Weights of a small image denoising model.
Model: arch unet, norm groupnorm.
Training: adamw at rate 0.0017, 16500 steps.
Rows from block 3, named by matrix and row number. Rows with one number belong to one channel. Each number is 128 + 32 x the weight over its row's rms, rounded and kept within 0 to 255. All counts start at 0. Numbers have three digits each. After the name is the row's rms in percent of the matrix's.
# convs0: first 3x3 conv (model.enc.1.1.convs.0.weight, 96x96x3x3), inputs 28-41, a 3x3 kernel for each
# convs1: second 3x3 conv (model.enc.1.1.convs.1.weight, 96x96x3x3, transposed), outputs 28-41, a 3x3 kernel for each
convs0.9 088:136135124122171148134134148153143141136154182143201150143126141147084084136072132129138158050110106088153113150158152131085118106116129104158088126137062113120104121099106189108108134173091118184152134145117145166122115116093115016090113149122157120121150138115128063141119144109113147138098130097197184157111135111114144051139145127102171164118063145150136127165010112160096102
convs1.9 105:136080123162114135147138129137137136096192126147174121086051047118011094183148153103133116106108118128083131134162107147182132134143104087070161066088142120123168065164132123155214112159112093104091145174137122163139141134187124151167096142166122146133116162141100171127145161114150156185112192153122155103098106091087116067122146117197145133141134103152126096115097104142128104
convs0.10 099:146128127138126128119097090110104105138144145122133124158094126063139117100169150104115143109157125128107115124123113126118118138138123111039076069067137133151141131130111102131080125140074113134155150179178166165160140137072136148105130167095081073115122087137114079076130117107100104110111121117142123148095132144102146150135104121154058127161127152116161156131150133141169122
convs1.10 091:154121170099086120075119113113164134164210151188183184018086119114154047142134128158128106148171121157113133115125136127107105149093089112114147146103077151152102118168152151185098075112154143170125106129090129158176135097112106112085111162100139125133137136136110156130081132102123071060147098157143100116165218099117084141088093120121111139129113070116070108096060087118083102
convs0.11 140:113124120112122110113103095119118109123128120122130132125109110109089103123130117106120110128134131139138139126130119142133131143145124072053079070045063096075107148136110124114108148117120174186179201210192183198198144144144151146152164166170140139139135134125126127118121108116110109108087109099156142133170132124163139131118121127130120119140141125119120119124127123140146141
convs1.11 066:126123133131155114122141123204170159185131169174124139106094100124090092130119114109085125102070130123109142119129115095098097131105151104110124100112147128171169111082133136143142141090079151129129136140139124139128138121132135135130118157108181141142153126168147149159142151129119110126126109127146130110109115112137071080112113112089142105105144127130139112117132130156117124
convs0.12 094:177160160204166167217216207083072091090048083074074085123128131105125131105116126130158154160169146124121102138160147145130144147113114114118109139133102122096136166135167153143130135172155121167124186204129131128131136143125152134121136168136149121097135078096132122119121142128129174125142145133104146161168176143155118129109138163125104187119074118122165159123173151147149147
convs1.12 082:108060117091088087117129062143111111163181124150200171156101171143135231128114175140173140133118102138086150109095125060157136112158121139116110131188165147182162150070105117133224132122154101129128156148130165134122111101098135191080119175110089106102080075075094075080130117133187171148192170127102130152142150173156160110165206102106195150113167085105088141150118145110076115
convs0.13 093:125081116081122085073101060125155147119116119128172173135166132148137145146057154157183183167005118117154150119114093142130109116138123147167158140097135159083176132116084132123100109087133117154116144103093149139150136126136116079106144139122127141145138195180135189120120145108107114135145127124139119139153154143130171139075076118091171150108208140156147142112128113101112132
convs1.13 091:174153150156230189114187103053050083117117136131107141095125138120105117119129128121092112109095113151103102118079116130110156167162150140144141135146125122112126183156169128120133180164127118117139150140130134121149104150122134136136129098135108086083086043057117147106103086089071118108135143129117096142146086132144133120124126149143132130124201113134133123123159135073106125
convs0.14 114:168162108137169139111136108139134166140158138131116129136113125093175122132121116119117151125062135139158158125131134125129164125099125124087102157029132085140129099100039134139064100144184153056128141078037159133126110132111127126160103127184177164166152078086130113134137145097134143129128116096113190159128115064152166093143139059133141213128149093120130070119151076103116100
convs1.14 111:139129140149168119112108143171174171153159128133132105115085132135203131156124140143169137135108134158187155142123151123088116113079123118117095116111158138110164143085154155160140166180125134118077135100070140126068122124131186168099163179123137117094142113116129104107152156095094061129081089125100093123186202085211208090169154149143086134074067169093119103096125109145054074
convs0.15 095:147110112134090125129154142114088118104058085135099091102118143115131139105055116179204159158146143119079105120151135130161125107133132081126082061085088074033098134128084169067083152082071129183161121141172110126142145140150134168171127156166109118141162113118129129123115077069138154103192142113139064135083051061128063089116041087093069085092137136141124112157122096141148131
convs1.15 088:149130118134170119131157083109128148130136178154088131082138111134083098163177146116098113122116103147129094089096154109121154147137164181114128163135157208172139148102092124114113119142160113133160089121114109118092053077122108117089119123044108113145101103147118079136097091111156149132189167131145112116178096137144064162196183106163165111098114099138065096164099092093082100
convs0.16 116:135145136117156142151110146125147150131056133163068101077062110094085088151108102168120141165159125129151095156125115131112141107160134106109118121112096097165147171112160096064159116147193163125165181150208110039125123091100123130100145186154123181170148092127136148126082094141137143141137110126125170141162126132122091155079188155089110105072062100112113145126094116142156095
convs1.16 098:101135121130115139151115148133114107136100140123104134171100117158197133139170142119111110132122105140168101117109120161095111133078080135167137126152158116158135122116122080094138165156209142040097153056096129154090128063139139151117179159134110126137088099114136089100106140136124157136142161138143114143132090119118108140194104154204204184147118154160095134121147129119134122
convs0.17 069:112083086062007055084063087110125129114164146126128129099097092160145102104138094146114118112104110103105116122128135105155145136141117146098129117130135145134166126074132129071118125135159125133134112133152119114133152096121131103136149143157118100116095092110141150172121054121126095089133159109114073125088071108147083142128137149113147149113126126094103143158137160151138148
convs1.17 093:170182174200191146153173130121117136136133146152171155145140120111108095131157091080079100052009078065004101123106125096063103141066152172180154164205150212237162138152152131145157138177128097091143121080094128058136110141102135175145148163140132133144125103155133124153088112109122153116137155130112064122072052091092053103114122117105084112115075110166186158153187168152199154
convs0.18 113:154106132181227108128150138156166123130035138115096125085106144118135149084088118120104132107095165156160132106087126122128133142111132134160133156195124160132143132172107074230084113142133132107098061000097104098111124091103135119115135165137118077120130095109119131073165127110164120091163133115140200121076182129121112123164141148109089138120102147125172155108114177149140150
convs1.18 151:131133102132138134127121142123121129105027111119074102176140126181182196152121104130124122117081086093122129138134134127084127119121119138135149140157085125126102139118151164101134196063120142113164132051123138175150143142142139184137139180158120131120143159108139117068161153136122119088127039080122137137085039127099032106122119123114177146125099069101148137075117125095091118
convs0.19 107:130112125190175132135116085088098109151143106110117120115123132171160130088093121154135093129095098118141123090067110136114112092146118126120099101110115113121144131080193155066146149056129130135130160136138145177131112111075073132091107069106143101107142133117130156192148135132192135111132108136039103112158053083141133100107150120083209109113150135119119122108104114103111126
convs1.19 150:122146146135178142121158133128148127133142134132147134138077077123118143132104078130190175139072135143082108126136131126131117132140147147126151121148105142152117146168120094179116106190165101102097082162108107159130129140126134154125137127144121124140139189196142223224159127123142063111142074127159055084150221160141255225135105100091096087109161212148128145139108126136088090
convs0.20 107:092086144106100153153129167155155144144133114144141129144112125152132126122109132157124085131088132145162161155162139149139132144127103127156138105175151092161140107062041053071072069126130137132121153155158167166157149155135133165147121140168166152129152164115134143130146132149118080124114081122102128128105093085152155084120155113154140083096112070115115104126101088138127110
convs1.20 090:105130123099162144082134125140157135155143129123097120142187158132144186113190153140115124142131142115089106126111091127114097138112136096142129121109094095064060150175121201171131193191130075061092082094116099122128122153163103097111140134099126109140129079098144094118125144165117138146095108110135113172119072132136104183160220146094105090086106171165146143142117153132133138
convs0.21 111:138124143135113138124114120074097089082127148124112139105122113112151134117164164161169123143150126126151128155184140139163194155155140135104129122093103151111125152141136135107124137111120131156145122151132157179138109075067118112095112127129140167138145166159126158147092094098156144130137103113091146133058134171124111108123092137088114172120126171090130151088079143097108106
convs1.21 090:146143139097101130117116153097082104101112113132151111125137196133000093143085146121124130122076120129079122138112089144124083140133082135089107126104129134134123114155118109115079130132125172135134187139147117120136114105145157153208136167157138093124090087137105094140143192144153158135136153174095128138089097146187108123183144143172086168140101113130123119110097132142098150
convs0.22 109:125138126126133142102142145121129097094113113098114103142121134144051094165084135133134104111101092097109096144118112133125122102114078141114123132124109109099096143122158064144222100088112144134107123150172115141200103103062117098099069080042151150139134168174170166152151103187184083172161093128145072088107098104138159190089170165157158135145119214140046131118099171104118109
convs1.22 091:125076099121064072143101085146127134142157141131119136152126118154180136142174125154128148145137151137136125112088151098075151123107120137127117116110098113103106135106084152089026162133130141134123117113047085099061140143105173143096169169123136118131089125120097128167124135126103109169134143170154152108091105101128082119101192129075111105065109138147150149109130140133109138
convs0.23 079:120069123113082134063067123142154119173125145156142128108122148128143154112106112101103144108127136115117136144173138142131153142146164138120152120096124100116139145137126167101162140119129094115132132177158119153149094115100094090102073088097152133129143110147136137136128124106128152124127156127154132115226168132182164121097113152195211170150147120126121099120077108130108097
convs1.23 096:059156099123210125113146118162113122128078098132100154143195132136215171121109117145151159131134145134107167115070070146051072139098095143177133149211148100142110121115162102118111108111135117175117124198134114134133117126164124089141157092144122114147095123136100142123149160183140104154120093118196111114140092164143134154196126131119146196124188126146136130124167113143125100
convs0.24 125:145114154132108121158156137149155152102094114140184107144129122114120122122167121135111147125135146098069131145075102165152124157157103121118099159076142149117147162085152122084101136123143126111104115123147125104115144099137107114129128058109103152122134129079169154127046097120073068089138154122130090106078028104119160124126177169172159129083155128160110139128093130114127130
convs1.24 121:122123134138104102129130132148104136115124092131126161133140095151098082135141121156147154133143154143097095152124122154151083126106076154130150201150202147144181164226152133164193184156096147159145118219151134174148127133117106125111120145151150142122127120098139145134140105125160189179128136152075103058140236113079112117128164112155139135154194155127113132168072127160174153
convs0.25 093:123202141145224207151160141112101099116153130078145145119054076114162112115109088100064039134176176127174126093121121063123113114155137090081062077111050159111106131083102137134104134116086119122138127169235117152176131088124135092133126115120103123121112157116094149113110082109145070063120145066132085068116128123119150145125153183099100163122072091156094149149091181155134151
convs1.25 094:151167151088094150104088141106114141081063106120097098114084110173159128139202136126147116154199133148177155126146179129080180115124135102098116093118078108160101100076155099094108137130134124143147149110129119130141116089109135107119157166121145134149025096159098135173127132131156129120136162142110088133172106126169181113148115124066052156146094093139123123133133113168163103
convs0.26 093:099075082072064057075151137116167160145144131122110093156143142156131134184140099116118092124142174194125131064081132130108087148114104117093067100088117116099078115121113071089102110180120099123122138073123153078079094124076112147085148154120113115107104088110122135126115096136115114125118084133183199155082126190068142084156074174129168163111129147134137153121084053155097074
convs1.26 089:154113128162223214155128151141152173135079104116110122118070150132081066108100079142134142154110139146132130142151146178157114176162139137148153170123161139117142124082125140144139234139100122119109091076085158111095108142098133076064116124155109115134103093137124138148172103092185185153172210185157152144154100081135090135214182062150156092054134112151152099125170164119138158
convs0.27 107:125130143177134123125180134130146133161163155074133130102077126114052144118121129099138119142154135124165132094133099021088134152140127122042141169113104255191158118137140173140125165099117087141119109176153007070118136120134095088130087128131112144112131160160016133120116076111129086076165152138108121120132135100142075088130156119155161157049137157080104116047082147082112123
convs1.27 117:145145087130159151099128112099098087130082100154112135156135096149166159139139141141093112130111134141128123121125178105124155123115159146091044147235082147195110118133097143147108142123167157198176112157173140133120134155142126144121128138080118175155167129133174150132122090081141157097143139124144128157131162136124100118164147125142144176121089139107114116140172185128181181
convs0.28 110:133115128079100168144147156078084120098085118097108117147137112157117098082084090172128153143135145142127117119114112131153154120132137160163136145094145163135132140119131115008110145124083129128114080030140131121130081101141084126177143139137083102112108174137107153127154150124189159116133159162082075087153086100129165153141116130150185126101174139148095127132104098150122143
convs1.28 101:093117123140173125135122149114130131111140133141111166185163146167186088106162122118115111126134169134104086123094119147116140170138173154176132149138123126090117115160153157110081132086000149156171146079135144116094159104128092089146142149129117139136147134121132109147155139089136155172138141160100174152062127095087166154172160169178047081141158148131159151097136112100170125
convs0.29 103:125127119127159118119161143086084068063048078087098090126114129157131139165123111137099118144161165097121113165172229187185171161208140086128122123056125085109126183163158141127182156121162124125099131107138110087129132145151128153174118123172142133147149100112114122107128130194140170175108167140085094159158121126086151089128114146113062119123120131099093077084129091101121090
convs1.29 085:087159147076118172108129100118119152126082157138149148139170103117150108143102113089144114104148093141138113160124064106099081070075088164126101167165110145147116141057089131073084170169147143109095126053096138144130066067137072121166136097082091098114124127166141148180117111125086148142132120152182140154165121146075083116179122200191174155140156103192133155179169118126114141
convs0.30 099:126151129132210127154127125125151105122132109112141124153094166103040171121111146086163115108114120088098107140134120130154114077119110148103112150106126157150162175215146149195090135106115099147113089195161119135128119069095112118128113068123121058067139110120110100105131204160173076127142167140086099090094096122155173144124156093128102088130153156163152152169102182154138170
convs1.30 098:113125113152189134103072132138159166120122163151146153103115148083244138090196117131135142111092135123136130135120138123091124148120129088071091135177123177194144050067109105108098122083127142130106111122120131147102111121122080087072125135102124151144161118150128045117141170139152168134159158096114141107097142155126090137093103109169186137204027114119143100141190074091162086
convs0.31 094:119145107124123111132127122095082100116102123132090122172130131195159153202141143092064094129118109130108098148154128156136142156093116052113084136158108049094055107112121136128153113149164192210172177177174159182177129120118125114101113112094134121116120111101143154158065093136138151182115128144140101092175181165162119143094132146087136140094098135111125111152114147128081098
convs1.31 075:122115132056105132062077127117150140146133149150148153033000064013000065049055123138150138136129136154128163124145137137131122138104109128105142072105129116133155068080172085064121079047135125133114103091128103119147123087127101073112148118140116143111081110118101107102107087114156138110147209150111145176112096130131132142146151135149143118138141086148147117148162087143171149
convs0.32 118:114137120114083141098232147128142134123168118130085089111114128086179097097132108133103126133175127139088148102107124112093118150106084134080127090192153144145103138114118115208169098135157079024062069017089099000075119108116134030080139096134125148128150000055142131145124108146147130105142145119123113130156203219130080162136132154159109098181110125144118121135146157131122123
convs1.32 167:101157108127129108121158072099101114102091106153120128100225111112196099149148151064048096093167059087033113123120120151115121150126118118107129145131126111106136110149148050087131140135153082068167145117134103119105170172133204206141120170121139083115098000124146134142081090111096130102104075107114145103078063103090078126115187169152057130112139129103130135081086164104124129
convs0.33 111:133090129128184158104177134108182134166165181137117127099104107062066097110088127123097112125110165145166139099147115122214142153137118128157129118135119108140125109123120131138136141126112132086082102133149132130124117117121106106099139139154102103118134124167138151106142161147135126120107108117136145158124161131124132137130119140158122134130110131115150142140148134133084108
convs1.33 140:099124112108150146113113161147155158158164135148121143088112135157155173119143117107134126130123117127138126180162091180130083184140117125102139134149133153166150084141164121168181139110123132151109212235141169177134112137178138135155143155136144162145151166153120147142146145136093112106127102109090135141107135133116135139128184135117143113121046078126107099068116093083080099
convs0.34 107:128109150119135142120155121107119099093104070090112089128136140138175108125148125160124093148125075165094106146131132142171085122142127096098063143144110158107147094025141131006095108063048136164130152131142145081187116068082140139127129114102154149155159161150149161154156109146153120088115083072061031033100103061121190117154069072159192127076139141134112126106078100079066118
convs1.34 099:112127124162125107175145106152113127162167152157164131100162162107165189148074089135125117134106124140075102132120077158151086125175175139127128141106100175102094167117116169080076165172115123154163132178147101134123130138119129154163139076135078090111091121133127115138143107110142069127156078132152190157114123136100188119184133081126172116044201194148135133128135167129139154
convs0.35 121:144141120119119146104190165122117135130156136109122121098121113135116122136170124128099172134183097160053058089089121084116100155168108108082107121084144124113126119079150163044075125114128108139169126215179128129084160129074175106121152132059123118088101114133133159145142073098109079122137136183105108056136034092100154124111124188107164188137167146120084119143118096105124133
convs1.35 117:100134141122134129134134104129115129113095143123112160123163134164121137144135135103084116085075119108121143158123061183126116127144133137153104144112151112124061193152199138200118192190156105112124152176147111153160129176184128156129134152095087131149123140138123129128086085135152138102198168075140143105219210080191116080097091127138138146169146120104152141085128133153156118
convs0.36 077:138156161146178132169122124127170149079138113139096104150108128164085096139133109108079114157044104085107124063074123117123122099071114085073077089089132048088083061050122051051071024061063122141114112079136117101147115085098112089032081085064124123100095142139088131113117161122090122158148183182139136129074178144094204177138105131125169195083131167104141119118163113120145133
convs1.36 099:142179156111197117116105138108118092149110114157133144140083160077148155135175120175127114122096100125145117146124129160113077172162133188169183097165110139157115191152153124075065151100112124112068125148102064120096112141096114140193074105126145141131152157110143187138117124092117129117067058106155174176137089131156115137167173145202125162159156169109091100140126151145099143
convs0.37 082:122100133155126099139196132157143110150142107138115141165156156131145141102094126100111129118068129123129149095126097081115134115088124155085140082157092153072119154116082088182018102155154105127123135063119115044144135112135132118114118139126130128110130041109118103103130136105157130114113127131135074095133211162109082175139159138165044157170132153140153091108089116108106164
convs1.37 130:101105073160117122151145127138112150111146086132134119166191122170255154141160123130071092078156152134116113125118105112101060125131097128095134118220081148101129079048110081112141139087159104026169163084134130173095108125066133200099117143071132123115128065082128100105096083116077129109127066084136150168093144151140106175139114146158147144122114123123154157135086153164147108
convs0.38 071:129148149135189166130182147129107123136085123132112108105108144090137113108145095117115131087139118104127143091079107113105123129109134091102118103043083053044110108039108138071067114107064124111141146137126118070127138119100127142125127114115055071090114126131113134154117149140147151096073187148078098096150124155159141122135161120155151136154144184142120115172131109131159106
convs1.38 097:137103105125095119140108136129151143162131156130121122115209124092188157169206192124145131179255144133151128121121121141135157098132135128109118118105102117121115148084118116107123078048151084056127122056122167089070095095119121136137116120062155140161141143152173127159059075086057120070053097110145160084194166149123105152177066104156086121099134119151166156119121120125123122
convs0.39 069:150143125131116107143063135102105154162139205162124108138121159140077147151082158126048143117117134090145080100115106070062148121122158094134136123133119113126130166101128191111156154145136132124106156126142149114111149088078143059078136137104123179165099140178140084119091109144099078175108139140101128149101162127126119118127202173088118131103099107133060122138204112129167142
convs1.39 093:129177176147143145136190114136095128112127075142158101102122134111049118195123144161119083148090133122081129126086095109120114120146105159131107100076121064096138095160116092089201119125140092125120079131133099159130127114100123151128160218157141137118144134106107122115144116127103123099089134103168136146137193168121194133116149144163166123158178133156116126134166104135127097
convs0.40 065:139129135124108114113166145124133141136146111151118073107079126115000095102042095102147142121138142131086121119147119145192113124151135129131132133093145137149152133128147160119143139142132118142126139148124138120093124138133114146112126144113143142136132090119150157145112146135132207130107111106102095130120120097127175122135102092100146153119156140124160143169150157129146136
convs1.40 107:138134135076044141093062132140100135118032127119091145144167149127167157141146131142149141151236150147176154148134131132065125116095129104094118104163124122157131120147131167184118125138098177179121165132124119114129150140154114103148104108135124114122110126129136117108134097128114041097115082110129121124124092113131106144146111147061025147168112136110063108104030109139102111
convs0.41 152:132117131135133137129150139129153128116132128107094093156175166166174167165197154157219155147211168125152146114112136123121122118094107113112114102074112113115121110098107125108126124128121134127129142140140128131124143178160143190166133159150105100117099075117117133133127138137130159140118124135136137134148115128135132143146108134146134136141137137149160135154163152142149132
convs1.41 057:143123122087014107116067133143116106119024076085074121123094115101080131075060103112146125115194121110130122157148135151077101127085116132133146140156157162132176090132141120233099124159139145190115141163106117132122106109120128093117126074129124146121123150174128138146161126143159044124139108142127163130121129119125120135113107129074034150138078117136045120108046101149089126
convs0.42 110:094107109121162178076142160151163129156157141157150120127116105097104106084115116157180149121132150192145127128139155102106117132184079173123163135041099120087115092075102070025154116049145120158101164164091149115095077082146044064174125114124151136084146157144064138155160140138171134123111150113140111129165117095112120076092117101149236125185215088146103119120115102119134154
convs1.42 096:136129119112137160124165082120114098117073069176156144141153098141201126131125110124088106137118096130142141168134127107107128091131151159156193142144165128116121160197141121144156191156168130111086140081054169106158141134124195126098146105093135098156162132140186168189063091147097135166111166195105110107151122092168161161113140182093237222099116102080137172109126162157101129
convs0.43 085:182141144169078150162108124125138159169118147187109164124113117145101115141115119142105116127095096100101140058140166166109214137130196200174141139074124179180149173156169174100197177068191070084093118077111126097091082085110107114155118118154095119080093156120048075106115104095149120134148127133161193162166113185180103072103127110121102118142133100153145158157137110122162087
convs1.43 085:123179130156154109095132093129122099105097120132107135175134197201100099179167135118101123144154149165125111126076118093025111132108165181148122110073145092092135124121063099087124145181144190166121200208116152159151101082110095081141121135160150158110149157111135137093170148124146113135177134157103107136045095176094119135156197111140157128150190125150171155157168130142141103
convs0.44 091:130116109142107103145154112123106133151096088152133165116113125093092110130127120123134095143094149104079112112110148169167087098123109106117137150118165109140120123092147148096119185127089142138151140101156156117151121125070128121046132087056104131142137155151159122144083114107097143161128152115091072139059123137143163122102139194095216184072126158186123108172149093141124107
convs1.44 100:127099176110051122118123102121088098103114101110154163162106132151091166130120163147178149159132148166089120115119104168165111156119110153162111132061145131119149180211133148143140170165156111175154131192171133235155156113071135121121131160153126104117119140150142161169120117116099115134127138154083048088136206184132198156131071046132106097141211225169139119135117158139161170
convs0.45 083:110141127126149110107000072138099106135063093124163071111157119142131127112117119142137125104036095099129136131181128139082109096085101157191161152120137169115164119093157161149170153151093119100103146042057136109102133096087164000084112073096109108118057142097151082128090101132125162161144148130099130127137161113140143121171128143083144100126121154115116118127082143121106145
convs1.45 097:132159139142139097148121126113129135114094126133114138139174150153094116103083099160108131185117126170102111145121123132126121165162134089091112092070076088066128171118148119147072082128067138097089083074121128118156137122138116115160106101128154147140137191131157167147123103113081050132044061104127108118133150132154206134104125080116187142095125140159123134128084135146144185
convs0.46 124:150124149143134134123111127136125120144104129140105116113095130120084136158123152104153136175218114125153137104140115120083122067109095142095126156103082125142149144070096130038068100109128135152140215157123150110111056052094077159111084202169183138114122114165112108101102188162069190153114132115124121122202118152134119072138127097114118138149102106026104154132067131139119099
convs1.46 093:139137139141132165133104116056103096106077101137096145087152102140128181155152136135125154139139098109126079154161179113137149153136152165155167152158145135136127139171173094141195105083153110089155114067154118108146140085135146150132128176137152161116098117083102097121140121121126144061129128102164127141116102163115092114140135157128128137146093108164138150135135138128078117
convs0.47 110:159142187144065105153237123155172141127139137187127129145139096134179135078123119122131125106132167097097133090102117080131128097078088169198148115131153106096127139144084131147075112122105139122184128042110129153086057122125046043106089085116101096104119126102095129111185147107166177142177140155130098103171185116094179110127088102142182158085148131130102106110168124134131163
convs1.47 103:103126104146084107127139115118086139124140084057112079127173165135050070114067067108107137151206202086072128144129142143088152124089090122149129106128219138089167080078101115136156158111116130168129163181142174210167125167162159178128123167130159148155139109137117161146122133151121098156183084124152126137183151116123156116154174137058007088176149094101150132121113140141130112
convs0.48 076:136176141144146135113144121170155120182126135153134154138138104138153092121131138150170113139131123127081108141165126110157177135130165108149122148200147138144169137141132111147101073118090115123115112093133071071130139142061162151099149155125134115125123130099129137127144162133119191137172185135146126123130117162100107134113107110050104143129115155092064071099120121112139113
convs1.48 067:149136129153094123140130137100152103160171103133139089164097126136067109138154121133100070108129122165140088091145121094176187118164148161145168142144151221185151146156055123172078146144006137176153090134174087110123169117101168146137133192141125120118127135104127135121121088088144099074145148117147165090133142129139164085173129139140082170109100132160151156171143128131138139
convs0.49 096:152127171164188186148162152128109118100093121112142127158173143159172106117144155076074107058021070108108088173159114122125055140097112134095125159127115137164128099143130125132157128110131146125131150116110127183143120139136168125128150169117150121123134162149129139123116113121091118111083050097103138148126164112124162144151161133116168194093164145152128101144157094111140133
convs1.49 106:110148144128138153133091140136130111120142137157173140136057096101122102132065084121123125111119122122146144115101106137173135151148119120123149065152146115133116159178167140198196141119180090098125107121194181202196120120163153109122157165145084071113089066068127100095103113102107134125124143142107074115086062126146193128110074132138122093116103139097140106123141124115083099
convs0.50 096:126114146153151175168176120181188111123084120118126128123110102158124113137092125142149127141156130115110121108126158200094142138105116141111138175201144112173145163121122161153110141125084126107136148145106153156107154172108127157116106135095123124113071126126125105129101134153131145162088176126133129141118036122126125113018114128152185130122134102155118131194067135160149108
convs1.50 096:138138120131102143153127170102150148093172182102087126154136100145114122188123151112130151134125105122138120085132148098183220096080093094091101101074064126140127132134146183184131129076125201152116180082041124145114150126157128071151113101132136155155136171165139174162109098155099119162122087111120160179121210175139117113107124058108125074137107134121142100111161083126144099
convs0.51 105:142144126114121125147151123159167163125147146110155096112094102112096084112105119155181137129130137120125136154129148173131139145157113067082053117151112109113142122123086079118048072112102146139151147158189131156131140152152152157162161165159136160167139173177131147145144115110137092075103062095088103108139145162132146129085104134158161205163134171141119096137136079119116086
convs1.51 071:134117159135082117134116111137115099151169139113120124153124155162035092154127133106088103107064087108063067144175110206207137144135135118150175166110177187174160173167168183168122138186149107074094034089083097089089118133137147197176142137111127108108108115105108117112160224139184216168157195144134187136193140127162087130119138149149146132045102106152155143143137142142140114
convs0.52 090:090132194133131126141144199120147165107088091134103156127113148107134132137159125135153131130167149108058111127168161128175132160127084149164162187173172173144134129138089126129132099105171115153144109169072103082055122115111109133138121095101125135088138097115144171114151119133160165116141141116169144160159156129144146102066212087138216116160185110164140152176137087156122124
convs1.52 096:123103189128095152117106137120129154175166175165154178123066136104060123097088100118146130151152155107160113115123069115122055114134103129104094141150082140124110158179154118178186129193121082105120096113164134198173147175152162238149132204131152139149152096159113116125069109120122130099124096093114152068143156088136104086142171166069116116185111119113070131152080082100111074
convs0.53 100:108126139141114128128113123143110117121136138115152140163123157101180108141206172129109103090115093148156150101125105112122121099104100122114151177053126134099104122113128139092070116119103154135117169115127173152152129077068117111148086113099143145138132139132116109161107116124122133111184188161118113135141151078138186130157132118127126213089110192124119105119196161130192160
convs1.53 123:121074145068041109103063112111075114104063090100067132172150166169157211189201197156169136154174179159135157125123136106139129104110125147176156140104165130122118157124095132152115186182146194182130210160114163144119140089089172132069132097102088093129078127155109146160118100112068059102119097119147109095189195123151190125074035174083038170109126179097103135055080127139141143
convs0.54 072:131104194134040171154119139112104112106090108110081116127145117144138127162155139117118106110093110075143109065154102087154130091147117128116100085093123146163148115183164148183150119158097138167144160061211138122165120118138168149172151165150128121139137122139132151156120126159138157129121131119135117111146061089146110117111075072118105089148085074126147123160158135138131119
convs1.54 093:139145122109135099108101120147196181178182186171171144109106111107085134126125148141129150140147149133159152133136152155169170189213192095121128156135159154153164125142113102153092115136139166165147164122120122098106085088130103097117146171154154143131149139126110110108131153126088114080094091068157130128181124157178142177120147136110077095125069091137102084184132092148098066
convs0.55 067:131146117138174164114103184142176175147176148153164142088129132126087142143101125077084154119140158143138124019083105114155105114193150108115084134110134138135125111096107079072121104107114159130141098144128112088065132099102140098125140126110097132078110123104140109104138087115151172146151190161098123119071124102124141134155144100141165113145146092146196161145161144135121129
convs1.55 110:123160127130167145090090102102109113104094116130080089146145116149151110150140098130122145101122153128159156163180143189231168153120146148113132183163154093050094145152171176228213167167121153163160183178162176218180170160175182153118143127104124129140147146176070118161105131121131151152099060144167134124157151146108090136130122114172194118118083140125116106098081103115112121
convs0.56 068:101124135093088077160135070074133103105135119133132131149137115167132127136130122124138125122127095138135109141132118121117114154109129122126152141126148127117141093076120146128104115096108129087157150082097154163097134140142107134163086115149138109122105132124119136136087132122125133112135137129087147114179103169163129150107117132172082095095086100102067096131124125124189086
convs1.56 075:128086078112111089110121122116175174107144184143126128170108109128105106130158126139124152137118145136140133115194255105177229138155156145134133093134111133117129121156197120146190191135104167116116156132135149146130109173162086124154122134113129116099110125111117122152140105144137134163138141140116149219102161200162109130129177141109135053123125149126111073110150099128139109
convs0.57 168:125128146122127139138145152100113125082092122090104131127120146101122135123125125159170152160143118154140122133149141146165163141157164172144167167129131161132144161112114137069049162126101164167144175161151155141141101112120124118126121143135134115112120093108123112122118125142119130135126126130127116140134104110139101106145123121122137153115133160151098109152096068152088062
convs1.57 082:102133112107146154161124117136104171152105159163153184129187144121115103136119100118114125159138136148141137104069135111082131120113166075109139088145134089096095172146077151160095167179145096138135076082098053072086143112157154150165121137112083114115083071075095061120116103138114151154128132147109116155131086131139104124148158167111122122138157204100125109083122106092106122
convs0.58 081:109109138104154115127100110157137134152153151093119131079085141071095138098074111137103136092071072107086087114086053135069064131090109070145124108100123150169172133158134169079155183134160132116100118077094118101129136105130112101117112083135122105101103104077129122140078088141060132132063106083135170176120094097123149124088122078126074093105179134123132128142155115124146122
convs1.58 080:122143114125157180079109134140115145132077111132115104132111134100161131087150120115141145117103091119148118212165137221198158165188110127128159133122192117127112167125112161122138119146040093171121087116144070149122129154172132099084209189115099132121111147143104132143122133147118145133110134107169147169119076093143229150177197188091194119106149168131122131113160135103122132
convs0.59 072:141128141129149123127136130108157140130151141115124149115086130109088098071095104129125104059089085124125144121136133113123139173119137124131129152172132120132114176092165140100102146103089109105121106106091114101124113130135110150113143151108105133141117153130095132090120156085144183114117169117144182103132186166154087126112187135165193097113143153113140124135102092134112095
convs1.59 095:106135126110153108090068075098095101099077117086107125150119130132101150136139129132149149147154152122129106106087119110086154171159199129112103116108114112097093184154166148069100176109129149131128129109104122094093144115094145113134154079149142145147098074100096079112145132121139144150126173149094127111082067128119138165144150145102118117107140132149150130125159123126135121
convs0.60 146:118093173095040177128115160096125123101078093108034054116097083146172111114150109138125104117165116153130128119116150104124176100116153090085065137156077116130064151122155132167162153179121149158148142158138132164126160164136117099148112105144127098134042044140119107159127114118149175096160161100131164111174180123119128096145126158122138166123108158127134100111157144080127118
convs1.60 079:140130167086132117091077095165195124130208155139127141128101176134129168151153094119119115128075090155184137117155125123156144106101101146174154104190172093113136113132096116149097114149096130099105076056051149073092113136108091156137156147174138097091148120129131138096149158127132174139133095099172141179172153147177144166120162121162081138166165148145135198155094147113140154
convs0.61 090:170206143154168129120040091096151104102161083090108120086085167107076154147158112102058113141134070120123126142126094096143103129160128153032139106159151103156092165126142119183162122165139094107105090145134144152124125061091159149120138181173113125141107107097105105088195150181183102123125112112132119123077194103136126074104146108093155124119147130164171127144119107133177138
convs1.61 085:138188124147048082157074102131113135158151149137142160210162117129076062122103127105094115145104164171193214096107111142173113143154106200201150164093104132060111082160110162113107086085078163141151140176132068143126122142104146128118124163175119154144129206184114153115122175149118139150108122152125152093121133086156186115134137131103194116089142066133141138140129118110092085